Rows from block 8 of a small multi-label image tagger, named by matrix and row number. Rows with one number belong to one channel. Each number is 128 + 24 x the weight over its row's rms, rounded and kept within 0 to 255. All counts start at 0. After the name is the row's rms in percent of the matrix's.
After each channel's rows are labels from the 100 images, of 14976, where the channel reaches its highest value: "colour at peak" is the nearest of a few named colours to the mean colour under the peak; "top examples" is what is common among them. Only what is clearly more common there than usual is listed. The data: rendered dice on a table. In brackets: how many of the 100.
# convs0: first 3x3 conv (model.blocks.8.convs.0.weight, 256x256x3x3, each kernel summed), inputs 0-85
# convs1: second 3x3 conv (model.blocks.8.convs.1.weight, 256x256x3x3, transposed, each kernel summed), outputs 0-85

convs0.62 099 [208 169 130 137  79  94 120 134 135 121 103 134 138 125 126  72 148 119 131 105 160 146  95 160 103 117  67  79 126 126 143 124 105 128 144 107 108  94 139 136 151 126 161 127 123 157 107 175 175 103  91 145 159 128 116 112 139 124 117 103 106 172  97 140 102 137 133 129 129 141 154 152 145  71 149 129 131  96  82 156 114 130 124  93 151 132]
convs1.62 097 [ 84 104 125 157 137 133 163  97 130 149  96 124  98 139 106 172  95  95 107 111 120 132 143 121 123 119 170 139 128 148 142 128 150 152 124 140 159 133 117 139 114 158 118 152 129 159 131 128  75 130 114 122 119 171 113 148 126 128 144  90 115 115 152 180 150 127 128 237 143 133 104 157 123  91 139 137  82 137 132  90 147 135 118  90 158 116]
colour at peak: pink (65)
top examples: pink die (100); three on top (61)

convs0.249 094 [141  99 135 130 128 147 136 136 119 122 120 116 101 132 140 109 113 104 120 131 126 108  86 103 123 164 116 133 127 135 108 130 126 132 126 147 131 108 191 159  91 144 159 178  89 122 145 121 123 139  96  83 140 104 112 180 141  85 133 125 153 109 119  92 145 138 128  99  92 117 119 131 102 142 114 124  97 156  97  94  81 126 117 147 131 152]
convs1.249 095 [102  83 126 115 108 132 132 131 133  98 115 107 107 118 132 174 110  81 121 125 152 198 144 106 153 116 122 122 143 115 136 126 104 122 111 132  92 123 153 142 146 113  96  90 124 146 163 172 113 120 119 165 159 150  98 145 104 131 135 136 111 119 149 115 120 166 140 122 132 124 109 117 147 153  98 106  82 125 117 125 137 138 136 102 102  87]
colour at peak: green (61)
top examples: green die (89); two on top (84); dice: three (64)

convs0.179 099 [174 136 112 125  75 123  86 114 103 117 159 151 120 140 129 136 146 124 110 145 131 134 117 140 109 129 130 106 118 151  98 108 135 109 120 170 106  88 119 146 145 168 182 124 121  90 128  70 178 162 154  89  97 145 126 155 118 113 125 119 126  68 107 151 123 133 148 155  98 146 124 127 113 128 128 119 149 104 149 115 173 143 118 111 137 131]
convs1.179 095 [ 55 146 123 121 100 114 103 145 111 137 110  96 106 135 119 129 119 139 164 101 129 158  99  92 103  97 114 127 112 111 103  98 188 123  93 111 143 105  98 121 111 139  82 146  82 125 132 130  77 145 149 155 122 100 123 150 143 105 163 119  94 139 147 103 118 135 151 131 147 122 154 116 104 112 168 133 142 141 173 153 139  88 159 109 116 128]
colour at peak: green (47)
top examples: dice: three (66); green die (53); pink die (41); yellow die (37)

convs0.229 089 [ 85 160 131  63 153 105 126 138 128 119 155 146 157 129 117 122 157 133 113 110 130 148 148 105 155 128 162 149 156 134 158 176 124 141 121 106 131 117  93 145 110 137 152 152 124 136 122 133 165 118 174 127 130 133 186 177 103 122 122 166 108 128  93 188 101 152 147 121 135  82 137 172 162 133 136 122 143 171 124  89 149  88  54 119 123 135]
convs1.229 092 [151 120 117  78 140 147 112 171 165 145 161 108 158 122 112 134 113 103 120 120 103 121  99 167 168 102 131 114 116 120 126 111 107 115 160 143 138 178 165 100 120  93 147 155 118 127  92 117 127 173  82  99 107 135 132  91 167 139 121 122 138 131 109  90 100  75 117 114  97 123 122 129 201 113 165 147  93 141  95 134 144 126 115 107 127 104]
colour at peak: grey (40)
top examples: grey die (90)

convs0.199 100 [115 105 113 100 147 150 142 144 114  58  81 140  95 146  87 143 119 153 145 110 122 107 108 156 126  82 141 128 108 125 111 138 115 101 155 121 149 123 125  86 141 133 150 132 159  88 133 143 126 133 133 148 141 108 122 132 119 142 117 111 178 140 122 165  64  99 121 109 126 134 162 119 119 149 129 152 164 143 162 138 189 119 130 134  87 118]
convs1.199 092 [161 143 152 154 104 167 130 216 100 125 142 132 143 156 129 150 125 115 133 121 120 136 117 137 176 129 128 138 130  70 160 141 106  99 126 173 115 127 113 182 125 151 112 129 132 113 117 107 166 110 119 135 102  90 130  86 143 142 117 106  85 134 129 128 126 137 130 143 154  77 119 165  98  88 133 122 133 129 115 132  93 171 119 123 160 124]
colour at peak: grey (36)
top examples: brown die (86); dice: three (69); six on top (62)

convs0.65 103 [153 165 127 124 132 149 150 124 122 150 104 135 139 120 154 133 181 123 114 134  99 102  83 123 124 138  96  76 148 123  72 169 142  87  77 137 126 127  98 151 115 131 151 122 182  81 117 130  79 110 128 166 120 136 121  81  85 115 137 126 139  82  97 117 186  90  94 129 124 104 124 137 142  90 113 163  74 133 114  89 113 117  84 125 165 122]
convs1.65 116 [112 110 140 158  93 127 122 127 155 110 102 131 171 115 189 140 123 163 120 134 113 158 107 148 168 151 135 103 159 119 203 161 127  99 170 122 159 128 134 116 148 135 119 120 124  64 122 112 130 144 135 126 115 127  85  98 149 123 140 131  90 101 147 189  96 104 213 119 114 148 120 133 156 106 111 135 122 120 106  98  89 130 151 103 120 144]
colour at peak: blue (54)
top examples: blue die (100); dice: three (60)

convs0.161 119 [108 132 123  74 107 125 123 121 147 131 203 144 154 147 185 129 180 141 134 131 158 149 111 168  66 127 142 135 117 153 175  95 149 142 168 111 119  82 138 114 119  91 106 127 146 108 155 144  74 141 143 148 108 130 165 137 142 101 134 152 124 104 140 160 105 139 135 127 135 102 168 119 144 143 111 133 121 146 112 101 116 155 204 129  93 110]
convs1.161 115 [ 78 119 126  95 100 124 142 170 142 144 122 118  99 117 166 145  90 125 127 118  97 159  86  81 105 141  99 111  82 135 163 117 115 120 123 129 109 109 120 132 122  93 118  82 179 103 114 137  77 164 105 141 146 126 114 137 141 154 149 123 133 124  90 129  65 155 158 165 124 147  95 186 144 146 153 153  94 138 116  75 152 129 126  91 135 160]
colour at peak: brown (64)
top examples: dice: three (73); brown die (51); orange die (36); white die (34)

convs0.247 095 [128 105  79 114 145 101 154  75 126 158  99  91 108 170 144  84 130 148 186 119 118 137 121 133 132 150 105  98 146 138 139 127 121 112 158 132  92 103 146 106 140 117 115 150 132 102 123 102 121  85 124 119 132 125 124 119 110 137 113 123 112 139 127 115 119 108 131 153 134  93 170 125 139 130 159 128 137  99 142  90 144 165 142 145 151 114]
convs1.247 098 [149 124 124 111 132 131 166 108 104 158 139 166 114 137 145 133 167  91  98  94 139 143  88 108 124  93 159 123 169 162 182 111 108 142 132 148  94  63 132  79 104 119 130 147 135 124 105 140 103 130  91 122 134 166 137 121 126 137 118 164 129 145 125 111 110 128 122 154 122  89 119 130 113 126 119 120  95 136 132 127  87 135 134 129 131 167]
colour at peak: pink (35)
top examples: pink die (96); three on top (71)

convs0.189 098 [126 126 120 107 123 108 143 115 132 143 123 130 140 103 128  80 125 104 129 110 126 116  82 146 146 129 166 135 127 134 117 125 138 116 165 137 157 172  83 145 121 116 138 118 102 141 125 120 137 110 152 146 137 155 117 138  86 115 126 108 114 121 139 148 123 141 118 114 145  91 121 160 174 110  61 139 142 156 121 194 124 139 158  99 154 119]
convs1.189 102 [101 111 133 115  87 140 143 149  90 121 149 146 130 151 141 171 143 113  96 134  89 136 163 141 169 136 108 123 115 152 148  79 100 135 138 120 155 114 146 120 138 130  79 152 153 148 107 127 111  90 104 135 117 108 132  92 130 132 119 116  96 176 131 106 180 119 123 152  97 120 156 124 221 152 156 148 148 131 132 138 108 133 136 106 148 114]
colour at peak: blue (33)
top examples: blue die (47); teal die (35)

convs0.43 113 [163 142 134 126 152 130 179 172 126 156 142 134 100 132 154 121  80 157 115 136 112 200 173  99 116 115 125 125  94  91 167 147 188 156 133 111 121 106 132 134 138 102 203 135 171 113 175  96 104 149 129 154 148 146 137 132  96 114 135 138 116 142  98 129 132 116 105 111 139 142 129 133  70 127 130 149 132 155 115 111 101 142 120 141 127 131]
convs1.43 128 [119 163 149 121 135 121 129 127 120 144 129 144 126 145 208 127 143 128 131 152 128 123 113 166 131 139 140 125  90 140 127 150  98 122 113 140 138 105  98 138 120 126  89 111 146 105 129  96 108 135 156 120 117 139 165 122  98 188 137 112 126 128 151 115 115 121 111 106 155 140 132 116  73 129 116 146 166 146 138 139 134 137 136 131  85 124]
colour at peak: yellow (83)
top examples: yellow die (100); one on top (74)

convs0.104 100 [ 85 107 138 108 116 144 118  31  80 116 107 133 131 147 132  93 121 120 123 115  90  98 130 138 150 152 129 162 102 114 130 102 157 135 117 148  96 123  73 119 155 101 147 145 120 110 138 112 148  98 131 130 112 117 135 128 124 160 125 138 139 124 148 135 178 108 123 112 120 119 108 125 144 141 113  95 132  94 103 128 101 117  96 138 126 134]
convs1.104 105 [145 123 110 110 140 137 132 100 129 138  95 140  84 129 112 119  89 107 122  54  95 116  94 145 139 131  89  94 145  95 132 107 169 100 106 146  96 116 118 164 138 112  63 139 110 104 116 130  99 128 151 126 113 141 118  90 122 101 118 148 132 117 113 117 111 151 108 127 115 123 147 118  95 155 135 117  96 167 148 121 161 112 119  95 121 134]
colour at peak: orange (27)
top examples: white die (50)

convs0.59 110 [ 59 115 122  82 138 139  83 122 125 141 145 119 113 117 135 124 104 152  97  95 148 103 116 149  98 134 161 118 118 156  68 105 184 146 128 131 138 116 179 120 134 152 151 162 110 124 121 137  95 170 186 135 131 100 149 119 129 102  95  76 135 118 128 174 154 158 136 104 124 130 104 126 140 141 161 124  88 151 132 143  97 158 125 147  80 140]
convs1.59 095 [116 106 123 144 106 129 105  75 123  97 112 153 143  91  93 104 125  95 151 153 146 134 146  82 107  94 110 106 117 147 115 130 121 135 119 128 119 122  86 145 119 143  92 144 122 157 176 135 156 124 116 138 176 128 130 163 109 164 150 131 156  85 161 105 137 111 119 166  77 104 119  75 130 131 173  98 152  88 165 136 121 180 157 149 127 131]
colour at peak: orange (33)
top examples: yellow die (57)

convs0.150 092 [ 97 132 129 120 118 140 157 145 119 143 116  89  65  94 162  85  82 135  96 101 120 149 131 131 127 124 134 145 117 165 130 155 113 152  64 106 155  67 119 109 125 131 125  99 146 105 146  81 154 137  85  96 144 149 139  80 169 154 129 148 100 125 135 162 104  98 175 104 121 142 118 133 112 142 185  97 124 141 154 103 127 158  93 141 148 131]
convs1.150 086 [129 145 103 126 145 145 123 148 100 142 149  93 141 125 108 166 144 129 136 101  88 147 130 145 123 126 123 167 153 152 115 119 150  98 123 133 108 166 119 105 121 118  90 118 104 170 103 123 141 148 125 126 123  97 106 119 153 127 126 138 148 117 110 130  89 145 161 154 158 130  95 131 112 150 132 138  95 103  79 147 183 105 109 109 123 154]
colour at peak: blue (30)
top examples: dice: three (66); yellow die (44); blue die (44)

convs0.67 096 [155  89 159 143 126 128 121 157 148 116 131 133 100 142 100 135 125 105 109 125 163 146 113  83  85 128 132 133 121 141 113 157 124 108 151 129 104 128 119 131 138 176 132 177  96 110 134 136 132  89  78 113 125 176 118 118  95 120  98 116 147  95 112 134 145 120 109 132 135 113 102 143  94 146 153 128 105 128 157 166  90 142 158 191 159 108]
convs1.67 127 [103 135 138 165 108 133 121 112 121 118 140 122 138 143 127 132 109 130 147  95 177 215 128  97 124 150 113 112 125 134  91 116 131 116 122 138 125 128 126 156 121 160 110 158 111  85 146 113 127 150 119 126 190 104 116 117 117 119 142 109  96  74 115 109 122 105 200 139 115 128 133 133 119 106 152 136 135 157 149  95 154 128 114 115 108 128]
colour at peak: green (56)
top examples: green die (100); six on top (63)

convs0.239 106 [131 143 104  93  87 143 123 143 109 122  81 127 150 121  80 148 111 135 129 142 101 103 147 140 134 123 123 178 155 154 126 147 146 124 109 150 125 150 127 129 143  98 151 131 116 119 115 125 166 146 168 114 114 121 118 103  99 131 132 107 156 105 133 109 141 119 115 111 127 115 152 123 153 106 125 145 130  97 120 159 135 124 142 159  79 169]
convs1.239 128 [123 108 127 149 135 144 190 132 136 108 214 116 153 123 113 107 120 121 109 143 135 122 158 112 126 141 138 143 144 122  87 133 123 198 124 121 140 140 140 123 131 133 125 123  99 105 101  88 121 172 114 115 105 135 104 109  96 106 135 109 124 132 134 118 134 104 113 120 125 135  94  76 149 231 133 151 122 117 123 140 131 120 134  91  95 113]
colour at peak: purple (58)
top examples: purple die (100); dice: three (60)

convs0.160 106 [172 104 133  96 130 115 111 127 102 120 125 104 119 129 149 177 120 120 136 101 104 112 120 100 107 100 111 162 132 129 118  85 191 157  98 155 127 120 142 144 149 119 159 147 100 150 119  91 129 126 145 123 127 133 135  95 142  96 122 143 111 108 146 127 157 192 128 115 121 118 107  99 152 126 169 134 159 131 133 100  92 154 127 145 111  92]
convs1.160 089 [134 136 121  83  83 130 134  92 146 116 138 115 128 167 113 102  82 101  83 111 133 114 131 127 143 126 169  88 134 131  90  97 106  91 126 135  93 140 124 112 126 111 129  88  82 108 108 120 110  83 130 120 116 121 116 126 110 145 144 123 124 144 189 145 125  98 128 120 141 111 111  91  85 126 173 117 101 117 147  86 102 105 120 153 131 171]
colour at peak: orange (58)
top examples: orange die (76); yellow die (36)

convs0.46 106 [163 101  98 116 117 109 124 121 123 138 102 165  86 143 166 129 131 111 177 149 117  83 134 123 138 140 150  99  89 116  95 115 116  95 123 122  99  96  83 129 114 147 171  88 113 109 106 135 168 127 150 112 135 126  89 107 119  98 129  99 155 134 121 108 199 103 150 114 128 110 127 150 116 133 119 112 171 169  58 143 114 152 130 112 140 123]
convs1.46 106 [137 179 143 139 130 138 159 107 117 133 165  84 130 121 128 135 117 132 126 110  96 121 100 146 131 127 117 116 104 127 205 118 136 102 128 120 141  97  90 131 122 150  63 151 156  99 107 126 138 129 150  98 124  69 138 118 130 137 133  76  82 148 146 194  89 116 178 147 134 126 159 145 145 126 165 113  83 118 150 154 151 104 147 115 128 131]
colour at peak: pink (53)
top examples: pink die (100); dice: three (77); five on top (69)

convs0.159 106 [164 150 154 119 155 110  88 158  87 110  92  85 118 104 196 142 102 119 133 125 157 132 102 181 140 104 107 118 156 124 124 133 107 150 148 131 120 172 219 142 111 151 112 155 141 118 148 114 158 146 146 129 121 132 121 162 122 155 124  92 148  83  64 132 143 116 124 172 106 130 139 134 117 104 173 110 137 135 149  95 137 122 128 120 118 141]
convs1.159 116 [105 139 173 122 185 139 122  72 137 121 141 130 104 146 158  75  83 143 153 113 180 148 112 100 148 113 115 105 131  97 146 162  85 124 104 120 140 106 179 123 125 127 154 143  81 164 142 168 100 151 107 132 156 129 119 114 128 127 159 120 117  76 158 136 131 144 131 171 144 105  65  79 122  94 162 143  65 109 145 107 184 127 138 127 125 125]
colour at peak: pink (33)
top examples: pink die (100)

convs0.26 091 [136 139 114 120 153 136 115 183 127 104 113 114 130 123 141 120 132 121  86 151 104 160 126 166 130 129 145 153 113  96 151 125 145 129 138 134 143 110 217 148 140 119  96 136 103 106 116 161  77 144 146 119 107 114 104 147  99  96 104  70 133 139  78 123 134  63  92 137 100 153 131 186 136 157 155 114 155 121 119 122 128 110 112 122 152 110]
convs1.26 091 [132  97 120 113 117 167  89 143 125 158 105 106 109 120 146 185  85 141 149 144 156 123  98 137 109 106 122  89 125 110 104 116  95 128 138 121 137 110 140 135 125 138 157 116 136  92 128 125 109 158 176 139  70 116 100 141 181 115 159  94 134 127 156 140 118 130 121 147 139  97 147 126 154 101 144 141 133 152 150 109 115 116 102 153 130 125]
colour at peak: yellow (38)
top examples: yellow die (100)

convs0.8 099 [151 136 124  99 174 135 114 116 119  92 178 117 128 126 175 115 122 139 126 118 124 149 133 134 123 140 149 126  90  77 146 115 108 145 155 121 107 115 154  93 110 128 119 123 134 155 159 139 130 131 168 101 121 133 125 106 123 105 131 117 136 121 133 135 113 148 132 125 143 133 137 116  92 150 150 149 175 111 122 127 199 121 210 137 116 160]
convs1.8 097 [ 85 109 184 132  86 134 152 140 107 137 136 198 108 130 144  96 124 134 138 142 110 106  93  92 134 131 129 143 129 123 132  95 119 139 125 138 148  91  87 144 166 129  75 113  91 147 161 129 134 133 120 114 166 132 107 154 157 122 151 126 148  90 116 130 137 114 138 175 147 120 126  98 128 119 138 164 102 139 144 126 192 161 153 117 120 130]
colour at peak: purple (30)
top examples: six on top (76); dice: three (66); pink die (49); purple die (47)

convs0.79 099 [165 142  72 105 119  79 123 193 132 140 135  71 114 113 117 127  90 134 123 143 149 105 126 133 153 144 157  84 107 111 129 104 181 136 171 139 123  98 226 128  75 132 144 151 129 136 135  92 141 107 143 125 142 134 153 136 111 149 125 148 116 157 146 125 122 158 148 129 140 139 135 109  77 133 146 115  76 108 146 129 125  95 150  99 113 107]
convs1.79 107 [187 134 141 150 139 121 152 131 163 148 109 123 171 145 139 125 108 104 108 123 164 139 101 108 111  84 191 164 110 153 124 107 114 148 111 129 154 130 112 153 105 128 158  67 101 133 102 134 103 140 136 113  80 112 101 182 146  99 122 143 145 126 131 144 154 122 142 160 130 127 106 181 140 115 106 147 159 174 105 104 133 137 112  90 115 131]
colour at peak: grey (45)
top examples: white die (94); dice: three (63); orange die (36); pink die (35)

convs0.18 090 [172 140 146 106 141 129 119 100  98 105 124 129 106 113 103 139 127 128 111 151 167 127 117  94 120 137 108  87 166 153 131 126 144 134 111 158  83 199 142 129 134 150 148 123 111 139 105 118 133 132 129 138 117 117  91 112 116 106  95 138 136  99 148 129 122 134 108 113 158 118  96 166  90 133  84 106 139 166 125  94 150 101 124 160 117 123]
convs1.18 105 [117 142 112 134 120 109 120 131 119 121 135 128 123 160 134 163 138 130 175 154 134 166 122 123 144 137 114 139 108 111 133 144 106 114 113 144 133 196 129 104 118 183 120 125 114 117 131 135 105 149 118 160 112 148 121 111 124 132 150 114 126 142 102 122 145 187 128 147 119 149 149 145 136 150 119 147 120 110 137 138 123 132 109 116 150 152]
colour at peak: green (26)
top examples: teal die (97); six on top (64); dice: three (64)

convs0.105 102 [118 111 116 120 104 133 129 184 140 127 153 141 154 119 120 138 142 118 136 105 109 177 101  96 157 156 109 128 119 136 112 111 127 157 160 128  67 167 112 113 119 195 142 133 157  71 122 149 152 139 129 132  91 109 115 103 131 113 131 168 143 192 147 154 141 111 160 146 120 143 132 114 134 116 110 103  90 140 121 191 146 110 148 118 143 137]
convs1.105 099 [141 100 115 130 116 164 142 120 151 137 138 117  92 125 124 133 118 126 172 139 121 117 117 113  80  87 126 127 124 116 169 129 102 120  98 107 167 145 153 136 132 168  71  99 151  96 100 122  82 183 118 110 107 152 127  78 128 146 108 144  70  96 131 160 105 143 156 105 138 113 150 138 132 176 155 143  96 141 112 100 144  99  96 111 148  84]
colour at peak: brown (78)
top examples: orange die (100); dice: three (65)

convs0.225 123 [110 120 114 137  94 116 150 117 105 126 166 112 127 156 105 134 162  92 112 124 184  98 108 147 119 155 119 142  99 132 140 162  85 162 152 112 177  78 163 134 125 143 181 101 119 151 151  90 142 110  99 116 118 117 172 172 115 182 128  84 120 149 137  93 109 120 129 112 143  90  89 114 135 157 133 162 117 151  95 146 112 139 137 140 115 111]
convs1.225 121 [102 161 166  92 163 117 155 130 146 152 164 153 124 141 141 122 125 140 103 116 110 129 145 178 140 127 115  90 115 155 119 125 109 151 142 120 155 142 139 124 124 155  67 137 214 166 152 157 137 149 112 161 142 142 107  92 137 165 134  92 153 150 157 115 110 163 108  95 138 120 143 155 141 137 134 114 134 130 147 117 131 118 128 105 123 148]
colour at peak: brown (67)
top examples: dice: three (65); red die (53); brown die (53)

convs0.250 098 [ 86 129 107 130  91 112 126  42 138 152 110 129 167 115 145 124 122 136 114 116 104 136 141 142 137 126 130 126 160 121 114 162 131 120 140 121 134 134  41 114 109  91  94  99 142 163 160 158  64 115 129 109 167 139 184 166 142 118 116 142 130  74 164 202 144 104 125 104 156 142 125 109  47 164 165  98  83 121 110 113 127  95 126 120 130 113]
convs1.250 089 [176 128 130 170 136 150 154 131 138 141  89 126  92 173 138 140 119  87 149 112 121  85 145 135 116 147 105 125 145 132 162 177 139 146 110 144 138 121 111 105 118 135  73 148 156 104  79 109  96 129 116 125 194 144  90 114 136 108 111 140 125 113 121  66 129 136  93  88 117 105 145 104 149 134 135 142 146 121 153 123 109 150  88 100 115 118]
colour at peak: purple (40)
top examples: six on top (62); purple die (48)

convs0.208 113 [164 133 122 181 145 130 105 148 133 139 116 136 147 144 152  94 123 106 115 151 161 130 142 114  95 153  95  99 112 123 128 106 151 145 148 115  64 107 160 125 125 152 131 132 148 130 176 114 143 127 132 114  98 108 136 152 132 103 124 142 126 116 114 135 140 167 120 146 126 113 138  95 125 120 124 169 138  84 146 158 125 101 161  40  97 114]
convs1.208 099 [117 115 146 112 134 122  97  91 108 138 129 135 107 109 164 111 137 163 126 148 134 115  90 116 138 143  90 135 155 142  87  72  86 117 113 166 107  69 147 124 135 139 112 139 155  98 138 143 155 127 174  90 151 125 149 135 113 125 116 143  85 170 127 114 120 140 119 126 136 195 105  85  84 130 104 127 146 145 124 105 142 124 150 106 127 133]
colour at peak: green (35)
top examples: two on top (74); dice: three (61); green die (59); pink die (41)

convs0.136 107 [151 141 121 161 126 110 134 118 105 117 157 109 169 139 121 151 115 154 120 115 135 199  67 134 144 131 124  83 127 140 151 122 132 142 118 160 165 151 110 120 135 147 153 167 132 128 105 105 174 131 138 169 117 131 117 153 115 131 128 113 127 136 138 146 135 153 165 131 167 146 144  78 142  88 103  97  91 135 140 133 119 141 129 164 162 128]
convs1.136 105 [116 100 110 143 153 129 172 207 168 167 140 125 112 193  64 124 118 113 149 130  85 129 115  82 145 112 105 101 110 129 178 115 131  88 123 107 119 140 112 116 107 109 126 106 142 108  90 114 135 188 120 115 120 152  90 145 131  82 141 141 105 139 136 120 131 127 146 128 149  96 116 185 204 147 149 102 104 133 122 144 154 108 109 125 138 124]
colour at peak: grey (41)
top examples: dice: three (84); six on top (83); grey die (74); brown die (35)

convs0.165 119 [ 71 104 160 130 121 170 153 141 112 126  87 151  95 133 135 121 166 190 139 141 105  93 118  98 123 119 130 128 147 155  98 146 156 116  82 118 114 107 110 127 150  90 169 112  85  92 141 124 127 134 114 129 126 161 104  85  95 125 116  87 144 122 158 119 167  84 111  93 134 170 131  98 106 104  99 120 119 113 132 133 118 130 121 179 112 157]
convs1.165 126 [149 112 111 143 134 117 118 129 157 121 146 150 179 126 131 131 146 115 131 123 157 105 119 146 130 130 132 136 134 100 148 113 152 135 176 126 126 134 142 115 140 128 163 126 186 156 133 139 108 118 137 125 136 106 141 173 216 112 131 121 106 118 149 197 116 141 171 137 130 127 149 143 124 163 137 126 131 128 118  86 100 110 147 194 186 139]
colour at peak: blue (41)
top examples: blue die (75); dice: three (72); pink die (35)

convs0.197 123 [113 107 116 131 121 135 121 140 120 135 143 134 130  99  59 110  98 150 120 138  89 131 148 132 183 108 170 151 120 126 151 184 148 117 126 182 125 175 106  97 126 165 123 124 113  83 127  87 186  98 138 162  88 137 143 161  95 125 111 161 104 129 136 149 164 114 172 123 132 135  89  99 111 155 138 145 104 155 108 124 134 129  49 132 139 111]
convs1.197 105 [198 158 137 151 152 126 133 131 144 117 131 114 131 138 101 125 130 114 146 103  89 131 130 196 153 127 113  69 178  93 112 123 145 138  85 138  85 138 169 131 118 147 105 144 173 157 124 108  90 111 182 111  95 145 131  81 120 123 114 130 116 151 130 108 140 106 125  79 144 147 132 105  90 107 135 137 140 139 145 112 158 102  96  90 151 111]
colour at peak: purple (46)
top examples: purple die (66)

convs0.180 093 [177 135 133  93 122 123 124  84 116 134 130 103 131 100 156 135 106 125 127 116 122 163 123 125 119 117 190 135 118  97  97 124 164 148 144 140 111 118 105 149 145 123  92 138 120 100 144 157 127 127 106 147 145 117 155 147 159 143 131  97 100 159 143 112 133 129 105 105 145 129 126 137 123 115 141  96  92 122 145 144  91 125 115 158 105 162]
convs1.180 098 [ 95 149 133 108 143 110 106  87 144 132 102 129  95 146 124 141  77 123 132 137 129 132  64  93  86 130  80 122 111 133 101  89 143 138 125 123 125 142 109 186 137 100 117 151  91 152  67 141 110  95 122 112 160 120 133 107  88 111 109 137 110 117 136 145 166 168 110 122  90 146 131 110 127 133 155 125 128 135 153 124 132 116 153 113  71 130]
colour at peak: yellow (54)
top examples: yellow die (98); one on top (80); pink die (34)

convs0.184 123 [124 132 161 116 122 140 133 158 124 123 131  99 108  98  85 114 131 136 118 129 173 153 163 136 107 143 109 128 123 110 136 139 111 115 138 135  94 108 141 128 137 126 158 157  97  81  91 116 195 152  99 156 123 135 116  67  79 136 116 158 128 184  95 115 134 120 118  72 115 144 158 144 151 157 171  92 114 156 117 120  95 108 148 145 113 139]
convs1.184 117 [ 91 145 116 155 114 130 113 132  94 172 159 134 109 127 147 130 106 127 134 131 141 135 122 133  73 112 136 108 121 135 101 105 110 111 153 138 138 109  87 109 139 112 117 109 113  99 142  81  72 134 122 123 154 167 132 110  92 159 137 171  71 156 133  86 154 127 125 144 118 137 121 154 142 171 101 137 108 105 124 121 151 142 143 111  64 151]
colour at peak: brown (64)
top examples: orange die (99); one on top (68); dice: three (64)

convs0.68 112 [146 118 112 165 143 119 144 128 115 121 153 142 145 143  98 152 162 123  83 118 156 105 157 119 112 141 107 109 114 133  87 123 120 131  18 125 120 137 160 173 121  75 141 148 100 182 140 139 180 111 153 107 117 117 133 138 101 101 116  82 138 151  94 146 134 153 136 132  89 127 127 140 113 160 119 108 166 102 151  94 127 156 146 137  91 138]
convs1.68 111 [152 123 134 135 139 153  95 136 129 143 164 119 132 139 178 148  92 109 114 165 138  87 113 141 133 119 142 132 116  98  88 125 113 137 116 112 133 106 157 152 146 147 103 132 173 186 108 116 125 150 145  81 123 141 136 164  96 130 146 121 118 133 121  95 122 147  94 133 154 131 138 139 109 149 172 131 171 155 134 107 132 104 161 117  79 144]
colour at peak: purple (37)
top examples: dice: three (82); pink die (57); purple die (51); red die (51)

convs0.171 112 [101 109 108  90 120 129 103 114 134 138 129 145 111 137 138 139 183 141 124 137 203  93 150 144 102 138 133 146 144 122 138 142 112  98 146 121 135 125 109 106 122 141 146 136  29  76 115 165 133  98 133  93 136 127 127 128 137 145 130 170 117 155  71 158 130 109 147 151 131 169 141 165 127 112 113 143  94 118 152 137 135 129  94  81 146 141]
convs1.171 101 [181 148 143 101 130 130 150 129 140 125 133 149 155 125 138 124 127 125 158 100 126 161 141 140 118 147 117  99 142 103 157 140 120  88  94 108 152 138 135 176 131 134 123 143 107  81 141 132  79 130 161 207 137 105 132  79 130 112 139 158 127 121 107 134 116 134 110 150 128 101 167 122 101 105 141 142 164 158 155 116  96 128 128  97 154 141]
colour at peak: brown (86)
top examples: brown die (99)